From a checkpoint of a small image VQ-VAE.
Model: 13M parameters, 32-pixel images, encoder arch vit, encoder norm rmsnorm, encoder moe expert_choice, encoder patch size [8, 8], decoder norm groupnorm, decoder activation leaky_relu, decoder widths [64, 128, 192, 256].
Training: adamw at rate 0.0022, 22100 steps, batches of 128.
Data: trained on made-up road signs on poles, 245000 training examples, 11.5 epochs.
Rows from block 7 of the decoder of a small image VQ-VAE, named by matrix and row number. Each number is 128 + 24 x the weight over its row's rms, rounded and kept within 0 to 255. All counts start at 0.
After each channel's rows are labels from the 100 images, of 14976, where the channel reaches its highest value: "peak on" is the class under the peak. Only what is clearly more common there than usual is listed. The data: made-up road signs on poles.
# conv: 3x3 conv (decoder.decb.1.2.conv.weight, 128x128x3x3, each kernel summed), inputs 64-127

conv.97 [ 31 147 128 112 128 128 128 128 153 128 145 128 128 122 127 128 128 128 126 128 128 128  76 126 128 128 128 116 127 128 139 128 128 128 114 127 128 134 139 128 142 127 128 128 128 128 128 128 104 128 249 128 154 246 128 170 130 128 128 167 128 161 147 128]
peak on: symbol

conv.15 [ 52 128 128 147 128 128 128 128 131 128 128 128 128 121 117 128 128 128 127 128 128 128 120 126 128 128 128 119 128 128 122 128 128 128 124 128 128 129 128 128 110 126 128 128 128 128 128 128 159 207  87 129 187 167 129 167 224 128 128 104 128 148  92 131]
peak on: face

conv.19 [193 128 128 183 128 128 128 128 128 128 128 128 128 141 142 128 128 128  92 128 128 128 141 132 128 128 128 143 128 128 140 128 128 128 129 128 128 128 128 128  84 128 128 128 128 135 128 128 113 127 129 128 108  93 128  98 113 128 128 131 128  84 108 139]
peak on: face

conv.1 [154 128 132 130 129 128 128 129 128 130 128 131 128 120 155 128 129 132 121 167 130 132 131 127 128 164 124 127 132 132 152 131 128 129 128 122 128 128 132 128  67 154 133 128 128 127 128 128 142  19 163 128 153  36 128 120 103 140 128  99 128 128 171 124]
peak on: face

conv.3 [148 128 128 149 166 128 128 128 127 128 128 128 129 124 168 128 126 128 116 128 127 128 156 134 128 128  57 128 128 128 127 128 128 128 155 233 128  92  62 128  67  66 128 126 128 162 128 128 132 131  47 123 112  98  98 109 173 112 127 145 128 122 147 170]
peak on: face

conv.49 [  0 128 128 128 128 128 128 128 126 128 128 128 128 128 128 128 128 128 128 128 128 128 110 128 128 128 128 125 128 128 116 128 128 128 127 105 128 128 128 128  99 128 128 128 128 128 128 128 130 149 128 128  55 136 128 113 113 128 128 129 128 127 114 127]
peak on: backdrop

conv.13 [125 124 128  26 128 128 128 128 124 128 125 128 128 128 123 128  96 128 128 128 128 128 116 128 128 128 128 129 128 125 101 128 128 128 125 126 169 115 132 128 137 135 128 144 128 128 128 128 134 149 138 128 189  84 128 218 169  67 128  60 128 128 132 128]
peak on: face

conv.42 [  0 128 128 128 128 128 128 128 127 128 128 128 128  70 129 128 128 128 128 128 128 128 128 118 128 128 128 128 128 128 128 128 128 128 128 128 128 128 128 128  33 128 128 128 128 128 128 128 128 120 129 128 132 255 128 129 128 128 128 184 128 178 146 128]
peak on: symbol

conv.7 [169 123 128 120  91 128 128 128 125 128 125 128 128 129 121 128 147 128 109 128  98 128 121  79 128 128 128 128 128 126 142 128 128 128 125  93 128 128 147 128 154 124 128 128 128 128 128 128 132 109 160 128 138 140 128 134 238 128 128 136 128 135  85 128]
peak on: face; symbol

conv.122 [117 128 128 131 101 127 128 128 122 128 128 128 128  34 157 147  99 128 150 133 128 128 133 150 128 128 140 128 145 128 131 128 128 128 130 194 128 129  77 128  64 128 117 121 128 136 128 128 117  77 143 128 187 133 128  81 126  98 128 224 128 117 130 139]
peak on: face

conv.99 [ 99 138 127 132 128 127 128 128 142 128 135 128 128  93 144 128 127 123  96 124 118 128 118 128 122 120 139 123 116 134 122 123 128 128 123 128 128 131 118 127 114  18 123 122 129 128 126 126 103 123 146 133 154 196 128 140 132 196 128 175 129 163 117 129]
peak on: face

conv.80 [128 128 129  96 135 128 128 128 137 128 128 128 129 104 128 128 135 130  67 131 136 128 123 126 128 128 136 127 129 129  91 128 131 129 127 125 129 137 225 128   0 132 132 128 129 121 128 128 132 156  78 128  47 148 128  89 124 129 128 112 128 128  96 124]
peak on: backdrop

conv.77 [ 73 128 128 131 128 128 128 128 128 128 128 128 128 128 129 128 128 128 130 128 127 128 229 137 128 128 128 127 128 123 130 128 128 128 178 164 128 128 128 128 108  79 109 128 128 140 128 128 141 197 112 128  87 142 131 139 128 128 128 131 128 141 196 148]
peak on: face; symbol

conv.28 [137 130 128 122 129 128 128 128 121 128 130 128 128 175 131 140 135 129 121 129 134 129 110 125 128 129 128 137 129 133 107 130 129 129 129 125 128 131 129 129 179 132 129 128 128 136 129 129 221  84 177 128 157 162 128 224 145 129 128 141 128 125 172 144]
peak on: face

conv.50 [ 86 128 128 118 128 128 128 128 123 128 128 128 128 125 130 128 129 128 128 128 128 128  32 128 128 128 128 127 128 128  97 128 128 128 118 121 128 128 128 128 118 128 128 128 127 128 128 128 134 159 140 128  40 161 128 113 125 128 128 120 128 127  75 128]
peak on: backdrop

conv.6 [203 128 128 131 136 128 128 128 128 128 128 128 128 128 127 128 128 128  33 128 128 128  31 118 128 128 128 128 128 128 155 128 128 128 125 118 128 128  93 128 146 113 119 143 128 128 128 128  21  30 133 128 160 151 128 159 130 143 128 119 128 130 137 127]
peak on: face

conv.86 [128 125 128 131 130 128 128 128 255 128 127 128 128 110 126 128 135 128 120 129 128 128 130  99 128 128 128 123 128 128 100 128 129 129 150 127 129 136 131 128  38 129 129 128 128 102 129 128 144 198  81 128  97 118 128 117 122 128 128 125 128 123 131 123]
peak on: backdrop

conv.101 [150 128 128 151 128 128 128 128 121 128 128 128 128 116 149 128 122 128 133 128  99 128 128 153 128 128 128 171 130 100 126 128 127 128 128 137 128 130 128 128 118 126 153 128 128 137 128 128  23  80 102 128 130 179 128 122 139 124 128  93 128 140  92 157]
peak on: face

conv.25 [116 134 128 128 128 130 128 128 135 128 133 128 128 127 128 128 128 128 128 128 128 128 128 128 128 128 128 121 128 128 162 128 128 128 130 128 128 129 128 128 173 128 128 128 129 128 128 128 133 130 255 128 115 148 128 136 129 128 128 210 128 120 196 128]
peak on: symbol

conv.24 [131 128 128 121 125 128 128 128 129 128 128 128 128 158 127 128 132 103 141 122 127 128 135 120 128 128 128 143 128 120 163 128 128 128 128 135 128 117 128 128 141 128  72 164 128 171 128 128 124 126 132 128 113 137 131 107 123 128 128 118 128 128 107 164]
peak on: face

conv.71 [241 128 128 129 131 128 128 153 117 135 128 128 131 133 167 128 127 128 150 132 128 128 131 130 128 128 101 134 128 124 126 128 128 128 128 128 128  48 128 128 108 128 128 125 128 128 128 128  56 152 118 128 134 111 128 130 128 102 128 114 128 113 125 128]
peak on: face

conv.92 [139 126 128 131 133 128 128 128 117 128 126 128 128  84 128 128 128 128   0 128 128 128 110 158 128 128 128 152 128 128 145 128 128 128 134 140 128 127 128 128  98 128 128 128 128 145 128 128 162 131 121 128 156  53 128 178 119 128 128 130 128 119 140 191]
peak on: face; symbol

conv.4 [ 52 128 128 196 128 128 128 128 129 128 128 128 128 128 137 128 128 128 133 128 115 128 148 130 128 128 116 130 128 126 112 128 128 128 130 171 117 128  60 128 140 120 123 128 128 167 128 128 168 136 100 128 132  32 114 135 168 103 128 128 128 122 129 210]
peak on: face

conv.103 [ 43 143 128  74 128 127 128 128 159 128 134 128 128 120 132 129 129 128 127 128 128 128  72 123 128 128 128 122 128 128 137 128 128 128  67 102 128 140 148 128 140 128 128 128 128 123 128 128  87 117 255 128 141 173 128 140 161 129 128 164 128 123 135 127]
peak on: symbol

conv.90 [128 127 129 126 176 128 128 129 148 128 127 128 129 116 128 128 136 131 108 133 221 129 127 125 129 129 137 127 131 224 101 129 132 129 133 125 129 141 134 128  12 186 133 128 129 101 129 129 132 165  91 129  57 125 129  96 126 153 129 123 129 124 117 124]
peak on: backdrop

conv.20 [129 129 128 128 128 128 128 128 128 128 129 128 128 128 127 128 128 128 128 128 128 128 129 128 128 128 128 128 128 128 155 128 127 128 130 128 128 128 128 128 155 128 128 128 128 128 128 128 131 129 160 127 128 118 127 221 132 128 128 170 128 125 222 128]
peak on: symbol

conv.65 [177 128 128 148 128 128 128 128   0 128 128 128 128 169 128 128  93 128 170 128 117 128 129 139 128 128 128 171 129 109 163 128 128 128 128 137 128 124 122 128 146 128 125 128 128 134 128 128 127 124 122 128 132 125 128 113 130 116 128  90 128 128  81 135]
peak on: face

conv.12 [ 55 117 128 138 128 128 128 128 131 128 120 128 128 128 126 128 135 128 121 129 128 128 132  91 128 128 128 105 128 128 112 128 128 128 134 128 128 129 129 128 110 130 128 128 128 128 128 128 247 231  82 128 107 102 128 126 183 129 128  86 128 119  74 127]
peak on: backdrop

conv.107 [170 121 128 107 126 125 128 128 119 128 120 128 128 128  99 125  94 127 123 125 118 128  92 124 128 128 123 142 128 123 131 128 115 128 124 133 128 123 120 128 135 128 128 128 129 133 128 128  88  43 120 126 255 116 127 211 134 127 127 103 124 121 152 131]
peak on: face; symbol

conv.54 [ 85 128 128 127 128 128 128 128 127 128 128 128 128 105 130 128 129 128 128 128 128 128 121  79 128 128 128 124 128 128 126 128 128 128 128 128 128 128 128 128  43 128 128 128 128 128 128 128 133 171  94 128  38 187 128 104 120 128 128 126 128 127  73 127]
peak on: backdrop

conv.123 [124 128 128 103 128 128 128 128 139 128 128 128 128 122 127 128 128 128 121 128 128 128  90 123 128 128 128 124 128 128 133 128 128 128 123  91 128 128 171 128 128 128 128 128 128 108 128 128 126 118 217 128 196 131 128 204 151 128 128 185 128 131 226 123]
peak on: symbol

conv.87 [ 89 128 130 132 141 126 128 129 133 128 128 128 129 123 129 125  77 138   2 134 125 129 127 110 129 130 116 127 132 131  98 130 133 128 126 109 129 137 196 128  59 130 135 121 128 125 129 129 132 166  72 129  77 129 129 107 125 131 130 124 129 126 112 125]
peak on: backdrop

conv.53 [159 132 128 117 128 132 129 129 127 129 132 130 128 116 172 129 129 128  96 128 105 128 134 154 128 128 128 124 128 125 119 128 126 128 127 111 129  79 128 128  87 126 107 129 128 146 128 125   0 142 152 128 107 128 128 133 107 107 128 159 128 114 154 236]
peak on: face

conv.94 [108 125 128 126 128 128 129 128 128 128 126 129 128 128 119 128 129 128  84 128 129 128 103 142 128 128 128 125 128 130 155 128 128 130 133 127 128 128 128 129 157 129 128 129 132 144 129 128 177 157 176 127 125  90 124 192 121 128 128 195 100 104 147 147]
peak on: face

conv.114 [129 128 128 115 128 128 128 128 130 128 128 128 128 126 128 128 128 128 119 128 128 128 104 125 128 128 128 127 128 128 134 128 128 128 121 124 128 128 128 128 130 128 128 128 128 126 128 128 100  85 195 128 188 127 128 184 103 128 128 156 128 128 167  83]
peak on: face; symbol

conv.96 [ 38 149 128 103 128 128 128 128 151 128 144 128 128 119 131 128 128 128 128 128 128 128  78 126 128 128 128 119 128 128 129 128 128 128 123 103 128 136 136 128 141 128 128 128 128 128 128 128 103 137 240 128 130 255 128 163 146 128 128 187 128 166 142 127]
peak on: face; symbol

conv.84 [ 33 128 121 119 128 128 128 128 129 128 128 128 128 103 128 128 128 128 112 128 128 128 131 150 128 128 104 128 128  67 109 128 128 128 132 145 128 127 121 128 124 123  49 112 127 216 128 128 126 131 125 128 128 114 128 118 125 113 128 169 128 126 123 255]
peak on: face

conv.52 [116 134 128 116 111 128 128 128  86 128 133 128 128 133 140 128  99 128 100 128 123 111 131 165 128 128 101 139 128  92 137 128 126 128  87 113 127 112 128 128 112 125 128 128 127 208 127 128  97 149 124 128 132 149 128 145 133  72 128 117 128 128 120 255]
peak on: face

conv.23 [169 128 128 143 128 128 128 128 132 128 128 128 128 178 157 128 129 128  71 128 128 128  94 127 128 128 128 146 128 128  86 128 128 128 128 105 128 129 128 128  94 137 128 128 128 142 128 128  59 181 132 128  74  78 128 100 129 128 128 139 128  65 142 152]
peak on: face

conv.82 [ 80 125 125 152 155 128 128 128 127 128 125 128 128  32 125 128 128 128  73 128 128 128  63  64 128 128 128 127 128 117 110 128 128 128 128 128 128 129 111 128 159 128 125 116 129 140 128 128  24 138 193 128 172 122 128 152 124 143 128 159 128 130  90 110]
peak on: face

conv.2 [ 51 115 128 126 128 128 128 128 130 128 119 128 128 128 125 128 130 128 128 128 128 128 128  60 128 128 128  85 128 133 132 128 128 128 127 128 128 128 128 128 133 130 128 128 128 128 128 128 246 229  67 128 126  79 128 130 168 132 128  88 128 128  28 128]
peak on: backdrop

conv.112 [186 127 128 110 128 127 128 128 122 128 127 127 128 129 127 127 120 128 121 128 126 128  71 127 128 128 128 132 128 127 147 128 128 128 115 128 128 126 128 128 136 128 128 128 128 126 128 128 135 108 186 128 227 104 128 160 165 128 128 202 128 132 204 128]
peak on: symbol

conv.118 [163 127 128 115 128 128 128 128 124 128 127 128 128 129 127 128 125 128 127 128 128 128  82 128 128 128 128 133 128 128 148 128 128 128 123 128 128 126 128 128 133 128 128 128 128 126 128 128 128 100 194 128 207 116 128 177 137 128 128 143 128 127 213 128]
peak on: symbol

conv.68 [255 128 128 144 192 128 128 128 128 128 128 128 128 133 131 130 116 128 126 128 128 128 132 131 128 128 128 170 128 128 130 128 128 128 130 129 128 101 147 128 122 128 128 127 128 129 128 128 123 163  92 128 113 144 128  81 130 128 128  79 128 129  75 135]
peak on: face

conv.85 [131 126 128 129 128 128 128 128 126 128 126 128 128 120 123 128 128 128 120 131 128 128 130  58 128 138 120 126 128 128  74 128 128 128 128 111 128 131 155 128  79 128 199 125 127 105 128 128 120 251 107 128 127 186 128 124  15 128 128 125 128  18 144 142]
peak on: backdrop

conv.115 [147 127 128 115 128 128 128 128 128 128 127 128 128 128 128 128 126 128 123 128 128 128  90 127 128 128 128 130 128 128 148 128 127 128 123 111 128 127 128 128 131 128 128 128 128 124 128 128 121 108 198 128 198 114 128 206 146 128 128 163 128 128 241 125]
peak on: symbol

conv.43 [112 128 128 125 128 128 128 128 127 128 128 128 128  91 128 128 128 128 128 128 128 128 127  30 128 128 128 128 128 128 128 128 128 128 127 128 128 128 128 128 134 128 128 128 128 115 128 128 128 125 117 128 133 250 128 155 128 128 128 127 128 188 134 128]
peak on: face

conv.72 [ 55 128 128 133 128 128 128 128 128 128 128 128 128 128 128 128 128 128 128 128 128 128 128 128 128 128 128 128 128 118 128 128 128 128 210 128 128 128 128 128 128  86 128 128 128 128 128 128 128 210 128 128 125 111 128 129 129 128 128 140 128 125 198 128]
peak on: symbol

conv.58 [132 128 127 109 128 128 128 128 100 128 128 128 128 165 126 128 117  90 130 128 128 128  67 115 128 128 128 141 128 128 107 128 128 128 118 134 128 128 128 128 140 128 128 129 128 152 128 128 126 132 114 128  49 193 128 119 100 146 128  19 128 148  97 168]
peak on: face

conv.57 [  0 127 128 131 128 127 128 128 129 128 127 128 128 117 131 128 128 128 128 128 128 128 120 110 128 128 128 122 128 128 103 128 128 128 135 127 128 128 128 128  60 128 128 128 129 128 128 128 129 158 118 128  54 138 128 116 123 128 128 125 128 131 115 128]
peak on: backdrop

conv.113 [143 128 128 110 128 128 128 128 129 128 128 128 128 128 127 128 127 128 126 128 128 128  85 127 128 128 128 129 128 128 151 128 127 128 123 127 128 126 128 128 131 128 128 128 128 112 128 128 123 108 203 128 190 120 128 194 142 128 128 161 128 131 234 126]
peak on: symbol

conv.88 [123 128 121 133 138 127 128 128 127 128 128 124 128 130 129 121   0 128 155 128  98 128 128 169 128 128  77 136 128  77 112 128 127 126 133 189 128 128  40 128  66 128 121 116 127 178 128 128 127 127 120 128 128 124 128 127 121  86 128 154 128 127 126 193]
peak on: face

conv.116 [146 128 128 112 128 128 128 128 130 128 128 128 128 125 130 128 128 128 123 128 128 128  84 125 128 128 128 127 128 128 153 128 128 128 121 105 128 128 128 128 131 128 128 128 128 122 128 128 118 100 207 128 194 124 128 200 134 128 128 156 128 133 233 124]
peak on: symbol

conv.44 [139 128 128 138 136 128 128 128 127 128 128 128 128 128 137 128 109 128  98 128  94 128 158 136 128 128 128 129 128  96 115 128 128 128 128 128 128 128 123 128  87 112 113 128 128 150 128 128 131 132  96 128 213 125 128 134 124  97 128 165 128 142 208 129]
peak on: face; symbol

conv.100 [119 129 128 129 127 128 128 128 128 128 129 128 128 125 141 128 128 128 122 128 128 128  15 122 128 128 128 120 128 128 135 128 128 128  86 113 128 128 128 128 169 128 128 128 127 120 128 128  73  34 139 129 175 255 132 154 159 129 129 146 129 163 148 117]
peak on: face

conv.41 [ 97 127 128 112  68 128 128 128 132 128 127 128 128 128  79 128 117 128 133 128 114 128 120 128 128 128 121 128 128 128 129 128 128 128 128 128 128 127 159 128 128 128 160 128 128 128 128 128 126 107 255 128 154 178 128 134 124 128 128 237 128 125 196 128]
peak on: symbol

conv.75 [142 128 128 141 147 128 128 129  96 128 128 128 128 134 171 128 128 127 137 128  97 128 123 128 128 128 128 137 131  47  92 128 128 128 131 141 128 116 128 128 127 128 128 121 128 142 128 128 112 130  28 128 124 170 128 181 157  95 128 125 128 101 116 151]
peak on: face

conv.89 [128 125 129 126 133 128 128 128 255 128 127 128 128  92 128 128 142 130 112 131 129 128 127 109 128 128 129 125 129 131  76 128 131 129 129 126 129 136 134 128  12 132 132 128 128  58 129 128 139 197 109 129 113 123 129 104 123 129 129 125 128 124 128 122]
peak on: backdrop

conv.117 [ 50 128 128 130  99 128 128 128 127 128 128 128 128 135 128 128 134 128 113 128 128 128  80 128 128 128 128 113 128 126 138 128 128 128 128 128 128 128 128 128 172  64 128 128 128 129 128 128 105 128 146 128 141 132 128  99 143 128 128 124 128 130  41 133]
peak on: face

conv.56 [  0 128 128 128 128 128 128 128 127 128 128 128 128 117 128 128 128 128 128 128 128 128 124 123 128 128 128 122 128 128 118 128 128 128 128 118 128 128 128 128  80 128 128 128 128 128 128 128 130 152 125 128  60 130 128 116 114 128 128 136 128 127 125 128]
peak on: backdrop

conv.102 [176 129 128 155 128 128 128 128 112 128 129 128 128 130 164 128 127 128 111 128 128 128 105 136 128 128 128 133 127 128 173 128 128 127 129 126 128 123 128 127 121 127 128 128 121 127 127 127  85   0 174 129 174  94 133 182 173 133 130 200 132 120 132 133]
peak on: face; symbol

conv.9 [155 121 128 110 136 128 128 128 128 128 123 128 128 134  87 128 102 128 115 114 123 128 130 140 128 128 128 126 128 126 171 128 128 128 121 100 128 128 159 128 163 136 128 140 128 128 128 128 129  45 145 124 190  59 114 206 128 118 126 111 128  63 204 122]
peak on: symbol

conv.45 [149 128 128 210  86 128 128 128 123 128 128 128 135 128 159 128 127 128 156 128 127 128 123  95 128 128 128 126 128 127 127 128 128 128 127 128 128 128 113 128 108  19  65 128 127 128 128 128 105 104 137 128 100 224 128 140 139 128 128  77 128 146 128 128]
peak on: face

conv.74 [119 125 127 127 146 126 127 128 107 128 125 127 128 146 118 127 126 128 119 122  89 128 158 144 128 128 107 135 128 112 166 128 127 127 126 147 128 128  82 128 100  90 148 128 128 173 128 128 145 146 218 155 206 199 162 194 124 150 128  86 128 145  99 171]
peak on: face; symbol

conv.32 [125 125 128 122 128 128 128 128  97 128 126 128 128 140 130 128 110 128 116 128 120 128  95 128 128 128 120 127 128 128 152 128 128 128 126 112 128 125 128 128 125 128 107 124 128 132 128 128 182 120 199 128 117 108 128 153 139 124 128 133 128 146 126 116]
peak on: face; symbol

conv.76 [131 128 128 124 119 128 128 128  68 128 128 128 128 141 137 128 126 128 128 128  66 128 133 128 128 128 128 128 137  94 112 128 128 128 136 132 128 103 109 128  85 140 134 128 128 141 128 128 126 145   0 128 142  83 128 178 166  81 128 125 128  77 138 139]
peak on: face; symbol

conv.109 [193 131 128 131 202 129 128 128 131 128 131 128 128 156 128 128 129 128  83 128 128 128  97 132 128 128 114 126 128 112 156 128 128 128 111 120 128 129 131 129 161 130 128 136 128 127 128 128 139  95 219 129  89 176 130 151 128 129 129 129 129 146  66 125]
peak on: face; symbol

conv.110 [154 128 128 144 128 128 128 128 128 128 128 128 128 125 126 128 128 128 104 128 128 128 164  16 128 128 128 128 128 128 141 128 128 128 128 128 128 128 106 128 116 128 127 128 127 128 128 128 158  89 168 128 119 141 128 106 115 128 128 135 128 132  99 128]
peak on: face

conv.40 [161 128 124 129 177 128 128 128 126 128 128 128 128 181 128 128  37 128 110 121  57 128 119 158 128 128 120 176 128 127 152 118 128 128 119 182 128 124 105 128 123 128 105 133 128 150 128 128 125 115  96 128 128 129 128 122 125 132 128  56 128 129  86 158]
peak on: face; symbol

conv.34 [116 127 128 110 125 129 128 128 133 128 127 128 128 130 110 121 128 128 136 128 120 127  92 128 128 128 116 129 128 109 129 128 127 128 141 119 127 127 128 128  70 133 128 128 128 128 128 128  49 146 215 128  70 191 128 152  81  87 128 133 128 123  41 127]
peak on: face

conv.95 [104 125 129 149 143 128 128 129 169 128 126 128 129  40 129 128 143 130  67 132 149 129 128 100 129 129 131 119 130 123  99 129 130 130 140 126 130 147 109 128   0 167 131 129 130 124 130 129 128 183 123 129  51 115 129  72 126 131 129 150 129 123 127 123]
peak on: backdrop

conv.64 [140 128 128 126 133 128 128 128 129 128 128 128 128 109 125 128 128 128 185 128 128 128 146 165 128 128 128 128 128 128 144 128 128 128 130 138 128 131  86 128  46  49 127 128 129 144 128 128  99 176 120 129 137 134 128 237 127 128 128 138 128  92 167 142]
peak on: face

conv.121 [  5 128 112 161 128 128 128 128 128 128 128 128 128  53 140 128 128 128  55 128 134 128 129 122 128 128 128 126 128  98  85 128 128 128 130 147 128 128 125 128 135  77 121 128 128 135 128 128 103 101 123 128 151 133 128 179 189 108 128 180 128 133  83 145]
peak on: face

conv.51 [105 128 128 118 128 128 128 128 124 128 128 128 128 126 129 128 129 128 128 128 128 128  82 128 128 128 128 127 128 128 112 128 128 128 118 124 128 128 128 128 116 128 128 128 128 128 128 128 138 171 131 128  21 162 128 114 127 128 128 170 128 127  86 128]
peak on: backdrop

conv.21 [142 122 128 116 128 127 128 128 128 128 123 128 128 128 128 128 128 128 126 128 128 128 103 128 128 128 128 128 128 128 155 128 128 128 114 113 128 128 128 128 172 128 128 128 128 127 128 128 130 135 255 128 134 141 128 106 124 132 128 123 128 135  65 124]
peak on: face; symbol

conv.29 [134 127 127 155 128 127 127 128 127 127 127 126 128  93 135 125 127 128  28 128 127 128 154 134 128 128 128 131 128 126 135 128 128 128 129 158 128 128 128 128 103 114 128 127 128 148 128 128 128 143 141 128 136  77 128 184 150 128 128 111 128  94 158 155]
peak on: face

conv.124 [128 128 128 101 128 128 128 128 146 128 128 128 128 124 126 128 128 128 127 128 128 128  77 107 128 128 128 126 128 128 152 128 128 128 128 123 128 128 128 128 130 128 128 128 128 127 128 128 124 123 215 128 166 125 128 171 137 128 128 171 128 133 234 124]
peak on: symbol

conv.48 [ 27 130 128 106 128 126 128 128 134 128 131 128 128 128 135 128 128 128 128 128 128 128  92 128 128 128 128 127 128 128 107 128 128 128 113 113 128 134 128 128 120 128 128 128 128 128 128 128 129 128 235 128 119 143 128 127 116 128 128 212 128 128 127 128]
peak on: face